From a checkpoint of a small model that answers yes/no questions on an image's attributes: fusion encoder norm layernorm, soap at rate 0.0013.
Rows from block 2 of the fusion encoder of a small model that answers yes/no questions on an image's attributes, named by matrix and row number. Rows with one number belong to one neuron. Each number is 128 + 32 x the weight over its row's rms, rounded and kept within 0 to 255. All counts start at 0.
After each neuron's rows are labels from the 100 texts, of 14976, where the neuron reaches its highest value: "tokens" is the input token at the peak. Only what is clearly more common there than usual is listed. The data: streak pictures of flow and ridge fields. In brackets: how many of the 100.
# fc1: MLP up (fusion_encoder.blocks.2.mlp.fc1.weight, 768x192), inputs 0-95
# fc2: MLP down (fusion_encoder.blocks.2.mlp.fc2.weight, 192x768, transposed), outputs 0-95

fc1.185 [156 129  86 115 103  97 116  95 175  91 138 138 135 142 166 102 124  58 131 188  79 146 220 117 125 148 129 159 139 206 117 129 128 155 158  89 120 126 112 139 151 113 137  99 142 113 196  74 114 126 149 128 126 127 137 133 178 127  85 130 190 131 129 129 123 140 142 179 133 190 163  84 155 150 131 128 123 143 113 127 107  87 116 134 144 131 146 137  87 153 182 169  94 135 112 133]
fc2.185 [127  78 114 135 157 179 115 129 134 132 146 176 130 123  85 147 140 187 225 165 168  35  69 126 131  94 130 107 111 187 113 116 127 126 114 133 128 117  89 149  92 131 126 139  71 125 120 129  45 203 130 131 131 142 117 160 136 131 128 140 148 158 136 138 130 130 108 113  92  80 100 159  91 130 184  78 125  83 106 120 159  96 152 137 127 144 119 128 174 127 119 101  34 135 129 184]
tokens: "fine streaks" (99)

fc1.577 [128  65 128 150 121  98 122 101  66 116 156  85 134 122 102 161 187 128 127 146 152 155  77 137 132 146 153 134 149 120 120  90 100 120 116 125 255  69 173 161 125  74 115 111 148 115 120 115 136  66 127 101 106 154 126 135 122 133 143  84 116 136 133  53 130 128 178 133 143 129 108 126 183  85 108 129 122 149 118  37 111  95 116 140 158 112 144 139 123  96 118 141 167 141 133 169]
fc2.577 [121 117 148  74 115 139 130 143 170 129 122 104 126 103 134 117 145 136 120 115 118  88 162 129  84 126 127  61 154 129 127 154 169 192 127 129  94 116 118 107 156 136 140 113 119  87  68 149 190 186 145 147 167 162 129 134 164  84  62 115 148 124  93 199  30 148 127  98 187 128 165 138  34  98 160 129 118 139 127 149 125 129 126 145  45 142 108 120  96 130 121  83  93 124 162 116]
tokens: "loop" (75); "source" (25)

fc1.317 [135  78 125 133  45 160 105 151  65 157 131 130 114 102  85 168 120 157 112 173 157  41 120 104  83 158 112  63 143 124 121 117  79 146 137 115 127  99 164  73 141  42 113 115 107 112 142 134 192 126 120 130 145 148  84 200  99 119 113 124 119 149 136 132 122 155 129 150 166 123  84 118 124 182 182 241 145 130 141 135 139 132  94 160 126 149 127 137 121 117 106 133 133  66 140 114]
fc2.317 [103 112 163 152  31 114  96 155 135  96 142 138 121 143 163 166 166  90 130 161  73 104 145 141 186 127 113 171  97 187 152 128  80 110 135 180 134 110  94  95 132 131  99 135 124 159  94  86 120 164 131 130 186 130 145 126  96 110 177 133 121  98 112 133 136  97 132 123 116 168 233 121 231 133 147 116 128 114  70 153 117  59 119 166  90  91 131 151 178 127 123 116 103 203  96 106]
tokens: "loop" (41); "parallel" (33); "source" (23)

fc1.187 [150 153 137 165 168 175 127  88 104 180 121 128 203 121 143  90  89 128 147 123 146 171 140 116 108 184 136 106 146 134 122 133 151 126 151 117 128 113 129 127 182 106  90 113 111 138 124 125 131 139 114 102  67  97  75 122 122 126 120 154 129 144 127 144 147 117 134 127 126 122 119 133 132 124 183 128 132  63 165 166 129 209  85 149 173 168 110 218 154 105 166 171 124 121  89  92]
fc2.187 [169  98  83 213  75 133 165 106 137  84 158 140 132  93  69 145 156 122  37 137 171  81 145 145 120 126 104 141 147 187 154 120 123 133 213  97 154 188 133 149 122 176 110 146 134 126 148 131 177 111 135 118 126 138 198 103 131 113 130  91 124 168  99 140 135 131 124 150 129 119  96 108 137 129 111 131  93 119 106  54  69  81 132 123  49 102 151 115 130 138  82 109 147 133 132 142]
tokens: "fine streaks" (100)

fc1.301 [163 113 106 116 173  94 139  97  98 110 119  86 153 117 129 113 123  63  93 152 160 112 146 116 117  56  83 120 127 108 186 121 156 122 152  84 127 155 124 117 157 204 108  96 114 147 126 100 158 146 124  84 119 111 122 138 113 127 127 112 117 133 140 128  79 130 119 112  85 152 124 107 131 139  57 137 152  93 136 173 143  52  78 109  92 119 165 135 181  66 171  95 134 164 127 118]
fc2.301 [134 126  57 124  51 137 189 233 104 132 224 138 118  83 138 132 139 135 124 138 152 189 121 128 125 128 141 107 154  57 113  71  68 128 172 184 156 129 109 114 160  22 170 131 112 127 164 123  66 133  96 139 123 122 127 103 124 152 139 121 128 211 151 119 150 128 123 134 139 119 117 123 130 183 169 132 129 110 128 110  90 153 145 127 143 178 153 114 142 128 110 206 121 132 111 159]
tokens: "high contrast" (98)

fc1.380 [125 115 126 130 173 128 128 173 216 219 130 114 134 143 150 156 128 116 125 128  64 167 188 158 121 148 137 137 119 124 108  83 155 186 130 131 109 128 118 255 152 145 110  94 178 118 175 155 157 133 128 125 131 163 132 109 120  94 145 142 101 127  75 156 160 143 131 168 102 147 111 131 171  88 126  67 126 161  64  80 125 119 113 114 177 128 133 181 119 173 141 128 124  72 119  93]
fc2.380 [144 126 131  89 147  95 192 136 206  94 114 135 116 128  65 103 131  98 130 146 131 117 117 128 140 140 165 133 184  49 126 222  73 155 192 230 120 136 131  92 129 135 133 133 147 112 105  94 148 122 111 128 110 109 127 135 121 144 137 175  18 143 152  80 158 128 132 121  62 165 179 121 129 144 138 125 139  74 130 160 117 185 155 135 200 124 121 183  99 120 131  47 112 146 144 163]
tokens: "fine streaks" (44); "loop" (38); "whorl" (15)

fc1.170 [129 130 131 150 101 119 101 107 127 145 154  79 150 172 177 154 111  86 118 130 160 130 134  94 165 136  98 127 119 130  54 146 120 129 158  97 133 151 149  92  78  66  99 129 123  89 203 133 157 185 116  92 143 140 141 119 116 135 207  60 125 127 142 143  76 175 129 114 130  96 123 162 132 119 157  93  91  86 173 162 130  77 136 118 123  83 173 135 211 188 168 141 150 124 114 112]
fc2.170 [ 72  75 168 143  58 168 117 126 133 144 103 113 144 124 102 147 127 127 128 127 117 183  76 103 188  63 178 129 175 130 119 206 194 134 116 155 179 148 122 123 160 144 111  95 134 110 110  71  61  74 112 150 128 123 215 128 152  92 174 143 239 156 126 148 141 130  87 134 193 126 117 125  75 153 170 127 124 115 112 150  76 132 111 146  97  89 123  49 151 125 161 181 135  63 118 126]
tokens: "saddle" (93)

fc1.129 [189 124 160 126 164  92 115 114 230  95 195 112 110 100 104 165 135 178 134 161  89 175  80 118 141 137 128 125 118  62  92 147 149 148  97 135 145 103 160  94 195 115 207  70 125  62 171 128 111 154 156 102 138 102 131 129 106 131 157 108 148 147 134 199 102  89 119 109  90  65  92 168 123 123 143  75 104  97 119 136 131 101 132  92 155 138 133 174 150 155 130  99 134 159 115 124]
fc2.129 [127 127 131 143 195  99 161 185 106 160  84 123  98 133  90  55 129 156 118 102 141 144 178 141  82  75 136 120 151 109 157 128 112 128 162 208 125 136 135 149 106 198 102 129  64 127 118 146  69 132 181 115 107 173 164 192 151 126 121 135  67  98 122  73 117 127 142 126 136 133 216 124  58 138 170 112 171 118 125 122 115 129 113 130 120 163 138  98 128 100 148 120 113 156 182  48]
tokens: "delta" (75)

fc1.580 [180 104 134 128 136 127 138 135 146 135 131 148 144 149  66 120 124 138 141 116 128 110 137 145 188 100 155 151 178 129 126  94 161 136 139  77 170 127  48 193 138 175 128 132 148 111 151 144 117 165  68 152 131  96 131  99  93 177 117 153 173 136 118 142 124 119 135 118  54 147 164 129 128 133 162 124  87  95  69 138 129 112 140 109 179 117 127 134 190 175  72 162 134 109 120 140]
fc2.580 [109 124 116 109 100 121 128 134  94 182 100  81 137 120 176 144  82  79 108 131 146 155 113 130 122 133 120 191 175 130 135 158 102  86 230 125 109 117 135 169 117 136 120 185 137  94 172 183 200 135 135  80 127 121  42  84 139  53 130 125 132 133 117 149 148 127 133 104 122 241  60  82 169 131 124 139 106 129  75 118 116 117 127 151  64 150 125 169 153  59 128 103 132  70 134 157]
tokens: "high contrast" (100)

fc1.31 [128 141  84 170 130  96 115 183 118 143 115  99 187 150 130 195 141 172  86 124 145 112 115 120  91 194 142  90 161  57 130 126  47 144  95 105 152 125 127 185  49 122 119 167 126 119  85 145 120 103  99 135 159  90 107 163  95 145 128 148 145 137 153 116 115 114 131 102 110 126 129 106 194 189 137 109 170 151 139  82 102 114 114 109 104 160 117 162 102 130 117  89  88 211 132 137]
fc2.31 [116 128 144 177 128 120 181 166  56 130 128 129  99 134  85 122 179 128 135 138  57 139 126 143 104  76 123 124 127 193 124 115 150 130 176 180  44 120 142 124 129 141 168 115 137 151 105 183 127 173 126 145 129 125 109 102 228  99 100 119  83 130 112 133 151 142 187 167 148 177 154  94  99  98 150 135 118 130 110 138 128 131 134 107  97 234 114 105 129 139 154  91  90  67 177  79]
tokens: "loop" (100)

fc1.760 [142  82 129 123 130 146 141  92 133  64  70 174 154 119 129 133 119  99   0  62 138 103 107 191 133 125 137 103 120 134 129   0 183  91 127 142 108 170 136 129 171 201 124 109 115 149  89 139 161 124  86 170 157  49 123 130  98 124 102 132 104 141 173 129 130 144 121 124 116 105 121 137 133 125 136 136 124 108  96 127 151 130  74 173 169 127  99 110 113 198 116 121  97 180 143 107]
fc2.760 [150 122 131  74 117 137 125  76 139 180 125 128 132  93 101 112 150 146 153 143 118 200 121 166 131 126 126  75 123 126 127 212  83 211 146  41 219 113 124 141 127 145 136 156 148 149 116 102 118 124 127 106 147 132 112  99 141 119 165 132 136 112 175 160  92 167 114 160 175 128 125 132 119 125 107 159 120 122 148 106  80 121 221 150  99 180 155 191  75  97 139 107 127 118 128 168]
tokens: "saddle" (63); "whorl" (25)

fc1.575 [165 107 124 114 127 155 104 121  50 148  88 123 107 148 132 105 128 149 148 109 116 139 152 163 131 125  62 106 136 122 126 152 122  81 110 127 123 118 139 111 109  88 152 130  86 139 184 127  79  79  84 110 124 126 105 193 135 165 132 135  79  68 148 134 124 134 132 106 135 121  37 145 140 152  79 125 129 126 164 130 114 157 109 126 141  80 145 154  82 135 148 135 114  94 151 125]
fc2.575 [147 123 125 146  61 114 178 116 106 183  67 117 163 158 109 142  98 120 150  78 153 125 121 143  62  82 141 131 122 124 130 151 151 129 161  79  99 182 142 121 131 133 139 139 113 101 188 146 212 105 124 137 114 112 139 125 130  42 128 146 125 155 143 105 150 130 142  99 171 236  64 174 135 137  97 167 146 138 129 141 145 107 126 112 165 187 136  92  76 127 179 163 116 130 153  61]
tokens: "loop" (94)

fc1.685 [117 123 136 110 130 107 125 127 160 107  61 153 103 100 128 118 187 188 105 114 122 146 121  86  22 175 120  88 116 114 106  59 169 134 113 145 121  91  86 131  92  75 157 151 102 130 138 104 146 157 148 142 119 114 111 115 105 147 169 166 159 114 156 159 147 134 135 171 126  50 140 176 101 127 132 162  38 151 105 140 133  97 149 179 163  28 115 139  95 141 145  90  90 122 161 162]
fc2.685 [158 109 163 115 103 119  94 102 126 119 132 167 127 107  81 141 138 190 109 156 142 130 143 142 169 129 140 188 156 146 133 195 129 122 205 116 126  92 147 190 116 119  91 110 111 190 180 121 117 114 148 112 136 121  76 132 150  51 114 123 128  99 154 109 105 132 142  35  89 112 150 135 145 133 142  92  63 128 160 124 128  86 136 108  72 255 128  72 164 149 136 200 123  81 167 145]
tokens: "loop" (62); "delta" (19)

fc1.589 [150 112 165 117 137 122 130 131 109 151 122  90 137 118  96 101 171 127 107 128 119 167  71 142 109 198 146  46 145 170 117 121 159 125 114 163 120 116 148  79 131  84 121 174 127 128 200 115  64 102 157  55 150  58 126 144 113 147 161 125  47 143 144  79 133 126 160 103 141 144  72 110 125 112 152 138 128 117 170 181 124 113 124 127 200 139 132 140  96 108 114  92 130 145 116 183]
fc2.589 [106  42 133 129 113 189 119 126 144  96 141 109 134 110 173 135 127 138  44 121  77 160 137 163 104 158 146  70 138 181 148 200 103 131 103 174 135 102 169  91  83 155 167 115 123 127  99 128 133 101 112  72 151 124 117 110 106  90  57 126 122  82 120 110 110 179  94 111 111 166 124 121  30 151 187 181 126 126 152 137 109 133  70 152  87 247 123  92 182 184 180  76 130 139 119  51]
tokens: "whorl" (100)

fc1.497 [145 165 118  83 143  76 176  82  32 156 168 133 122  53 159 132 108  62 156 137 151 117 186  98 107 173 177 127 128 156 100  68 108 109 107 117 128 111 137 135 109 127 201 130 180 170 116 102 106 153 179  89  94  59 145 142 132 173 136 107  92  98 103  97 158 131 166 130 127 124 126 143  72 199 125 123 210 138 102 157 147 152 105 125 139 101 130 137 127 127 103 105 142 133 149 124]
fc2.497 [135 108 121 124 142 145 164  94 138 127  51  93 132 132 140 136  95 208  57 143 134 154 115 138 182 128 140  70 120  91 129 165  37 117 108 150 119  75  81 102 105  93 128 144 125 121 142 115 118 110 146 108 160 116  52 118 166 121  60 126  70 135 167  82 136 126 118 203 174 143 106 139 122 137 121  37 126  75 139 110 132 110 127 134  92 135  87  78 144 161  99 152 146 123 108 182]
tokens: "whorl" (100)

fc1.345 [104 137 173 195 201  56  65 142  99 119 159 145 126 131 147 129  78  68 156 154  79 103  90 135  95  93  73 120 121 104 130  40  56 121 158 136 165 129 176 138  87 199 120 127 201 143 150 113 154 121 119 134 145 177  80 134 181  95 138 122 105 123 126 128 108  76  93 146 116 129 216  93 128 126 158 107 112 203 101 126 126 132 133  99 147 146 120 127 147 126 137  89 127 137 168 130]
fc2.345 [134  94 114 129  48 143 174 149 109 139 101 117 124  98 173 112 119 147 100 127 131 126 119 121 109 130 139  44 121 129 136  51 139 201 195 163 108 154  73 116 140 132 153  68  92  88 128 138 151 115 145  67  94 128 190 131  71  96 156  82 126  90  94 127  59 125 118 199 129 172  65 151  89 133 139 120 123 118 126 124  82  59 119 128 128 128 121 108  59 117 131  54  83  91  99  48]
tokens: "delta" (100)

fc1.394 [150 126 136 126 116 132 161 160 125 129 152  79 121 163 126  82  69  99 176 101 102 126 173  92 193 129 117  95 114 130  68  86 116 128 112 145 130 124   1 141 125 113 104 127 128 127 154 152 116 162 125 132  61 112 137 127 110 126  85 103  88 104 116 144 113 139 123 141 116 142 131 123 134  78 124 190  50  79 116 161 169 127 165 101 169  96 133 126  97 130 114 221 118 142  78 158]
fc2.394 [108 170 123 132  78 154 128 155 103 126 133 165 139 185 116 121 172 127 153 155 245 179 119 145 121 127 128 124  95 159 111 181 217 126 125 128  98 134 128 146 115 159  90 125 124  92 103  91 185 128 118 125 134 145 125 128 119 145  91  90 127 183 173 160 186 113 142 121 120 219 117 175 118 152 138 131  62 184 121 118 184 151  96 127 141  73  81 118  85 108 131 152 176  36 120 149]
tokens: "high contrast" (99)

fc1.412 [115 142 124 103 137 154 111  94 154  70 107 119 142 119  55 129 140 125 128  78 173 106 108 142 189 118 122  74  93 144 125 154 187 174 135 183 168 133 108 131 136 107 119 111 115  70 139 146 177 152 128 109 134 110  61 150 128 118 172  88 118 132 163 132 127 136 121 140 106 132 135 169  96  95 141 126 100 108 207 146  73 120 122 209 139 158 149 131 132  88 115 149  75  47 104 104]
fc2.412 [133  49 113  98 146  95 137  75 118 167 174 166 113 100 125 129 123 132 144 148 129 138 173 148 106 139 138 112 111 138 130 133 160 120 134 162 123 128 144 119 143 131 100 188  48 155 144 101  78  97 128 109 153 116 241 147 121 113 124 129 160 116 128 129 129 165 202  85  57 128 116 140 164 158  73 119 151 123 134 171 118 172 132 133 122  61  91 197 197 131 120 159 105 142 150 163]
tokens: "delta" (72); "saddle" (27)

fc1.538 [166 128 132  64 134  83 120 133  99 141 138 123 143 156  95 126 174 136 130 155  99 131 155 135 110  69 131  97 129 152 145 148 123 106  96 140 133  85 129 166 120 145 116 128 161  88  51  87 107 137 162 152  62 195 117 127 127 244 223 114 140 113 130 107 171 171 168 172 106 135  65 131 166 137  63 128 119 130  68  85 130 158 142 147 119 165 146 106 112 120 140 127  75 164 124  80]
fc2.538 [112 234 128 127 198 132 135 161  91 175 140 131 119 131 124 129  44 109 163 125 234 127 129 118 124  97 140 199  39 163  99 130 158  89 122  70  69 127 142 155 168  79  97 138 112 125 140  84 113 137 123 132 147 158 138 199 161  89 144  79 230 136 127 135 105 128 131 133 127 115 119 122 104 103 154 150 138  78 120 123  70 102 131 106  67 127 131 128  28 127 128 130 125 123 129 119]
tokens: "loop" (98)

fc1.659 [128  90 204 119  93 110 117 134 112 127 144 148 108 153 188  78 132 144 147  88 118  74 131 108 132 142 127  74 116 107  94  85 127 128  94 157 131 133 126 136  75 146 142  75 133 113 129 131 145  71  88 114 156 127 162 144  66 114 170 176  84 124  90 123 174  75 109 136 161 128 123  96  89  49 110 131 113 149 164 101 107 205 128 113 186 150 148 116 128 113 135 205  71  71  89 119]
fc2.659 [133 123 113 136 122 148 119 136 128 144 159 124  97 122 124 138  51 165 145  72 118 134 158 150 157  71 130 107 155 111 154 123 128 106 101 100 115 119  91 163 126 208 188 143  64 138 135 106 128 135 137 139 139 152 129 155 124 130 115 108 125 127 110 117 123 121 155 110 127 131 197 127 135 129 128 130  89  83 122 129 113 125  71 125 127  44  20 143 104 180 108 128 138 115 134 143]
tokens: "fine streaks" (100)

fc1.55 [127  81 124 106 169 147  93 149 148  67 109 120 125 101  68 137  87  48  99 111 125 101 172 140 112 106  94 157 145 179  66  93 199 221 130 122  50 140 147 140 103 120 153 181 126 167 146 161  99 133 135 125 129 123 134 114  73 160 129  83 101 170 129 157 174 122 172 164 134 200 114 110 106 107 114 127 123 169 138 131  85 165 136  98 162 173 161 134 142 133 164 132 195 156 128 131]
fc2.55 [110 130 140 108 216 107  58 139 157 136 113 139 118 141 114  82 108 166 206  97 148 126 124 132 130 143 134 129 118 142 139 138 128 113 115 143 141 138 135 126 141 144   5  72  78 102 104 144 225 131 136 129 134 125 166 175 146  88  90 113  78 141  91 114  85 110 123 122 141 108 180 151 121 130 169  84 128  99 126 134 140 122 110 137  78  70  95 140 161 146 110 130 210 118 133 126]
tokens: "whorl" (93)

fc1.714 [ 97  39 127 162  93 179 134  91  96 145  75  98 151 172  97 156  86 122 123 139 105  86 133 128 109 123 131  88 101  71 129  82 215 157 122 144 119 125 129 206 119  89 165 134 155 139 133 171 118 177 147 106  37 113 155 128 156 147  85 147 109 129 134 217 135 136 155 128 117 119 128 127 134  40 197 128 121 126 135 120 155 124 107 134 128 114 130 124 128 148 141 130 137 115  74 113]
fc2.714 [136  84  69 126 128 111 119 129 128  84 128 117 135 125 119 123 142 151 152 122 161 113 140 133 145 140 152 102 162 111  61 124 128 140 131 136 247 122 138 165 197 145  89  38 138 150 146 138 143 165 139  63 132 130 127 133  65 134 177 127 109 148 135 157 130 129 127 108 132 126 112  99 126 122 128 135 128  60 164 130 128 118 139 128 122 155 159 126 139 130  48 140  97 117 221 141]
tokens: "saddle" (100)

fc1.183 [129 130 139  99  34 120 120  49  96 117 124 130 173  89 186 130 139  73 110 159 111 118 125 125  74 152 106 171 157 229 104 159 126 124 143 133 131 125 105 143 226 126  94 129 159 101 183 112 134 180 123  63 166 171 123 126 187  81 113 152 129 133 143 149 147 163  97 128  39 126 109 150 108  93 135 103 124 131 120 155 119 104 111  67 154 128 115 172 153 128 121  92 161 131 138  93]
fc2.183 [188  45 104 133 137 130  92  81 136  97 121 126 151 151 120 167 133  87 175 119 133  72 148 121 118 150 136   0  83 144  89 143 138 130  68 158 153 118 152 133 126 153 106 126 185 139  37 126  81 155 160 143 126  93 195  81  59 129 147 100 152 120 131 178  73 158 110 129 122  53 104 149 135 127 125 136 122 127 154 126  88 139 148 195 136 110 166 244 143 117 126 160 122 175 129 142]
tokens: "saddle" (100)

fc1.41 [101 140 128 152 154 150 124  78 136 191 149  99 116 139 114 107 142  88 104 147 149 178 156 198 128 104 144 138 189  97  91 129 201  79 115 173 129 110 194 160 119 131 136 125 128 150 190  11 114 129 104 161 112 125 137 133 143 127 127 115 143 101 125 123 191 126 153 146 102 162  81 145 194 122 158 134 128 158 126  77 151 154  88 133 131 126 141 103 212 177 128 136 133 126 170 119]
fc2.41 [143 102  84  95 111 162 147 126 255 128 127 188 150 119 150  70 137 139  55 123 105 125 128 162  96 134 146  70 102 114 108 176 132 153 212 147 155  95 147 136 113 125 152 118  92 121  71 120 109 134 102 118 143 138 138  98 183 143 104 157 103 168 122 111 179 139  61 144  97 163 106 120 112 120 140 140 139 106 120 136 178 131 135 159 122 144  84 113  58  61 209 152 147 101 125 167]
tokens: "whorl" (100)

fc1.64 [151 107 124 131 116  81 146 148  84 135 138 150 134 131  46 139 112 131 131 166 130 145  97 136 209 154 138 129 249  83 120 133 129 108 112 165 112 128 200 130 154 111 122 104 128  71 114 116 133 125  74 115 105 167 169 102 139  96  87  65 129 122 184 110 142 127  46  80 129 187 127 190 161 129 137 107  34  61 124  95 141 116 168 130 136  92 127 145 107  73 108 132 128 148 141  90]
fc2.64 [159 131 120 116 160 173 122 138 100 125 139 126 128 135 201 183 215  76 112  71 117 142 173 138  27 141 114  93 198 113 129 142 127 183 100 159 128 144 107 124 123 132 120 120  85 125 143 133 139  99 134 128  95 148 125 148 209 143 118 120  46 100 148 159  63 129 127  77 218 124 135 127  94 129  85 153 176 143 171 107 194 116  84  83 107 153  89 129 118 131 149 138 119  96 149 116]
tokens: "delta" (61); "turbulent" (39)

fc1.634 [116 160 155 187 113  57 136 116 183 139 133 122 112 134 116 124 141 132 183  94 161 160 137 164 115 151 109 122 206 154  90 114  71  80 113 123 128 159 116 156 128 121 180 251 121 170 154 122 120 132 166 151 157 128  34 118 117 167 152  83 191 103  67 146 128 142 133 117 123 128  92 107 116 141 146 157 113 183 168 123 193 112 168 112 179 112 171 104 169 129 172 104 154 126 152 170]
fc2.634 [110 126 116 157 166 132 130 109 183 114  96  78 143 139  85 122 126 134   0 162 146 163 121 133 131 144 118 108 126 136 138 154 176 204 163 183 127 129 177 176 120 131 161  69 107 119 116 128 149 107 126 102 112 148 119 101 115 187 108 188 190 132 205 111 101 128 141 135 201 143 100 136 114  44 139 125  93 152 126 133 136 128 133 141 107 184  91 155 103 131 111  96 103 105 146 138]
tokens: "whorl" (96)

fc1.221 [138 207 109 161 155 133  93 120 140 192 153 148 125 118 115 126 199 132 138 179 162 110 128 122 122 105 153 144 124 173 135 144 132 120 131 159 108 146 159 171 135 142 118 128 197 133 170 128 101 148 156 148 164 198 233 125 160 142 162 150 117 129 129 134 100 104 128 189  86 203 125 154 180 150 133 124  72 183 157  88  78 135 121 108 150 119 191 127 141 120 181 102 165 131 132 108]
fc2.221 [144  61 117 108 151  79 120 139 156 151 162 111 117 161 146 108  56 148 166 134  79 146 137 125 131 135 125 105 159 133 129 116 168 138 176 123 132  70 109 129  94 106 255 129 194 142 150 126 123 197  76 129 123 116 115 143 121  87 149 131 123 218  54 153 111 134 118  51 149 133 148 120  90 152 156 115 164 185 142 129 114 118 147 136 148 205 125 117 109 180 112 135 134 194 133  76]
tokens: "delta" (54); "whorl" (42)

fc1.44 [166 133 105 101 129 129 156 108 156 146 120  95 144 124 132 126 255 141  98 131 200 121 144 125 101 128 158 142 130 178 144 156 141 118 130 125 114 115 141 113 159 121 107 202 124 119 145  33  87 132 131 158 101  94 141 130 128  76 128 125 197 125 135 144 153 124 120 126 109 116 124 147 129 107 150 128 121 198 114 138 131 118 132 125 134 157 117  98  96 149 103 180 122 111 165 127]
fc2.44 [149 150 108 153 164  93 211 111  73  50 162 166 117 175 106 119  88 197 117 135 144 111  71 152 130  89 147 135  92 123 127 102 216 157 127 148 107 132 131 152  89  96 149 128 126 135 135 186 188 113 175  99 154 106 114 111 114 160 118 118 149 138  97 167 226 180 133 142 118  79 128 138  95 181 126  99 127  68 200 130 136 125 135 101 152 114 125 157 114  83 128  43  75 125 139 135]
tokens: "whorl" (96)

fc1.639 [123 155 135 123 125 134 106 158  17 148  52 128 104 123 128 142 105 116 186  50 132 106 119  54 199 129 126 128 110 126  95 106  50 109 122 136 121 123 122 178 128 134 160 124 177  53  90 152 132 144 123 151 106 147 133 137 100 140 131 113 136  76 123 110 122 115  76 171 123  85 128  94 116  68 165 143 128 128 210 122 159 134  36  94 143 130 142 117 117 148 191 156 116 161 113 187]
fc2.639 [ 99 130 121 114 115 168 103 136 115 161 130  83 121  79 117 114 122 138 124 113 126 195 185 154 183 126  94  97 156 130 128 118 198 169 105 139 172 122 167 133  73 128  99  82 126 121 138 132 130 126 120 144 136 135 100 134 162  95  47 121 134 123 125 136 129 151 134  96 137 136 190 128 128 128 111 115 122 191 113  48 103 119  44 185  98 113 127 152 131  76 150 187 126 128 167 108]
tokens: "fine streaks" (84)

fc1.372 [106 115 129 171 108 113  96 133 108 112 141 107 118  81 144 132 124 121 121 111 136 155 106 117 143 120 113 112 117  72 142 139  83 123 170 159 148 154 133 161 211 128 141 112 131  98 124 112 168 158 116  78 157  93 132 170 162 166 110 127 131  98 154 142 117 114 134  86 148 121 153 146  93 133 138 133 153 102 141  70  69 157 218 133 133  57 135 164 135 112 170 129 110 139 120 127]
fc2.372 [176 141 115 107 146  92 114 106  78 138 142 126 143 161 115 115 100  46 150 128 106 120 126 127 142 146 121 143 107  75  98  32 145 150 100 122 138 175 139  82 125 114  59 173 117 128 122 164 124 145 109  90 107 100 158  86 112 131 188 171  69 112 141 159 101 124 136  53  44  77 167 127 178 130 155 102 110 179 214 137 165 130 110 130 168  99 158 106 105  87 132  80 131 134 110 207]
tokens: "delta" (75); "turbulent" (22)

fc1.726 [102  71 129  75 173 110 136 138 104  50 160  55 130 139 128 149 111 131 113 120 120 117 112 128 107 124 137  86 105 140 156 181 131 130 111 127 116 183 116  86 145 108 128 113 141 113 127 130 176 120 120 115 126 157 110 117  76 168 159 152 120 124 128 144 140 117 127 141  67 125 155 136 156 182  99 128 117 116 128 104 125 137 126 167  52 104  98  36 109 123 168 129 111  31 194 124]
fc2.726 [112 141 173 150  47  80  94 120  67 110 165 171 128 118 107 161 186  70 139  66  96 165 131 112 127 153 121 152 148 168 110 150 114 169 151 178  28  94 125 140 120 163 132 154 136  98 140  74 119 119 163 140 111 115 154 157 139 125 185 131 127 168 197 119 125 167 171  78 122 127 110 110 138 132 101 161 122  84 116 114 127 135  98 104 175 122 130 161 117 123 165 155 127 127  69 161]
tokens: "delta" (69); "parallel" (14); "waves" (13)

fc1.310 [148 162 129  63  79 112 122 202 104 204 147 124 192 123 143 147 150 123  71 146 159 131  69 108 124 133 143 135 217 130 120  94 138 144  99  67 155 105 153 180  94 100 126 114 128 186 135 139 125 142 132 167 152 120 116 100  75 137 103 122 172 141 132  91 140 180  97 127 110 110 132 129 190 131  92 132 175 224 135 136 129 170 125 136  97 166 102  81 136 122 132  61 151  90 130 138]
fc2.310 [144  70 153 133 177 114  91 120 107  87  52 118 111 123 133 163  39 194 132 170  72 111 137 143 116 123 143 147  93 115 119  86 193  90 140 153 130 120 130 135 182  95 154 151  97 140 123 138 191 140 155 159 142 179  75 111 202 196 109 130 150 114 124  94  97  92 134 131  57  98 130 130 140 127 176 113 132 132 127 167 125 139 192 189 127 140 102 164 142 145 124 109 129 119  82 151]
tokens: "whorl" (100)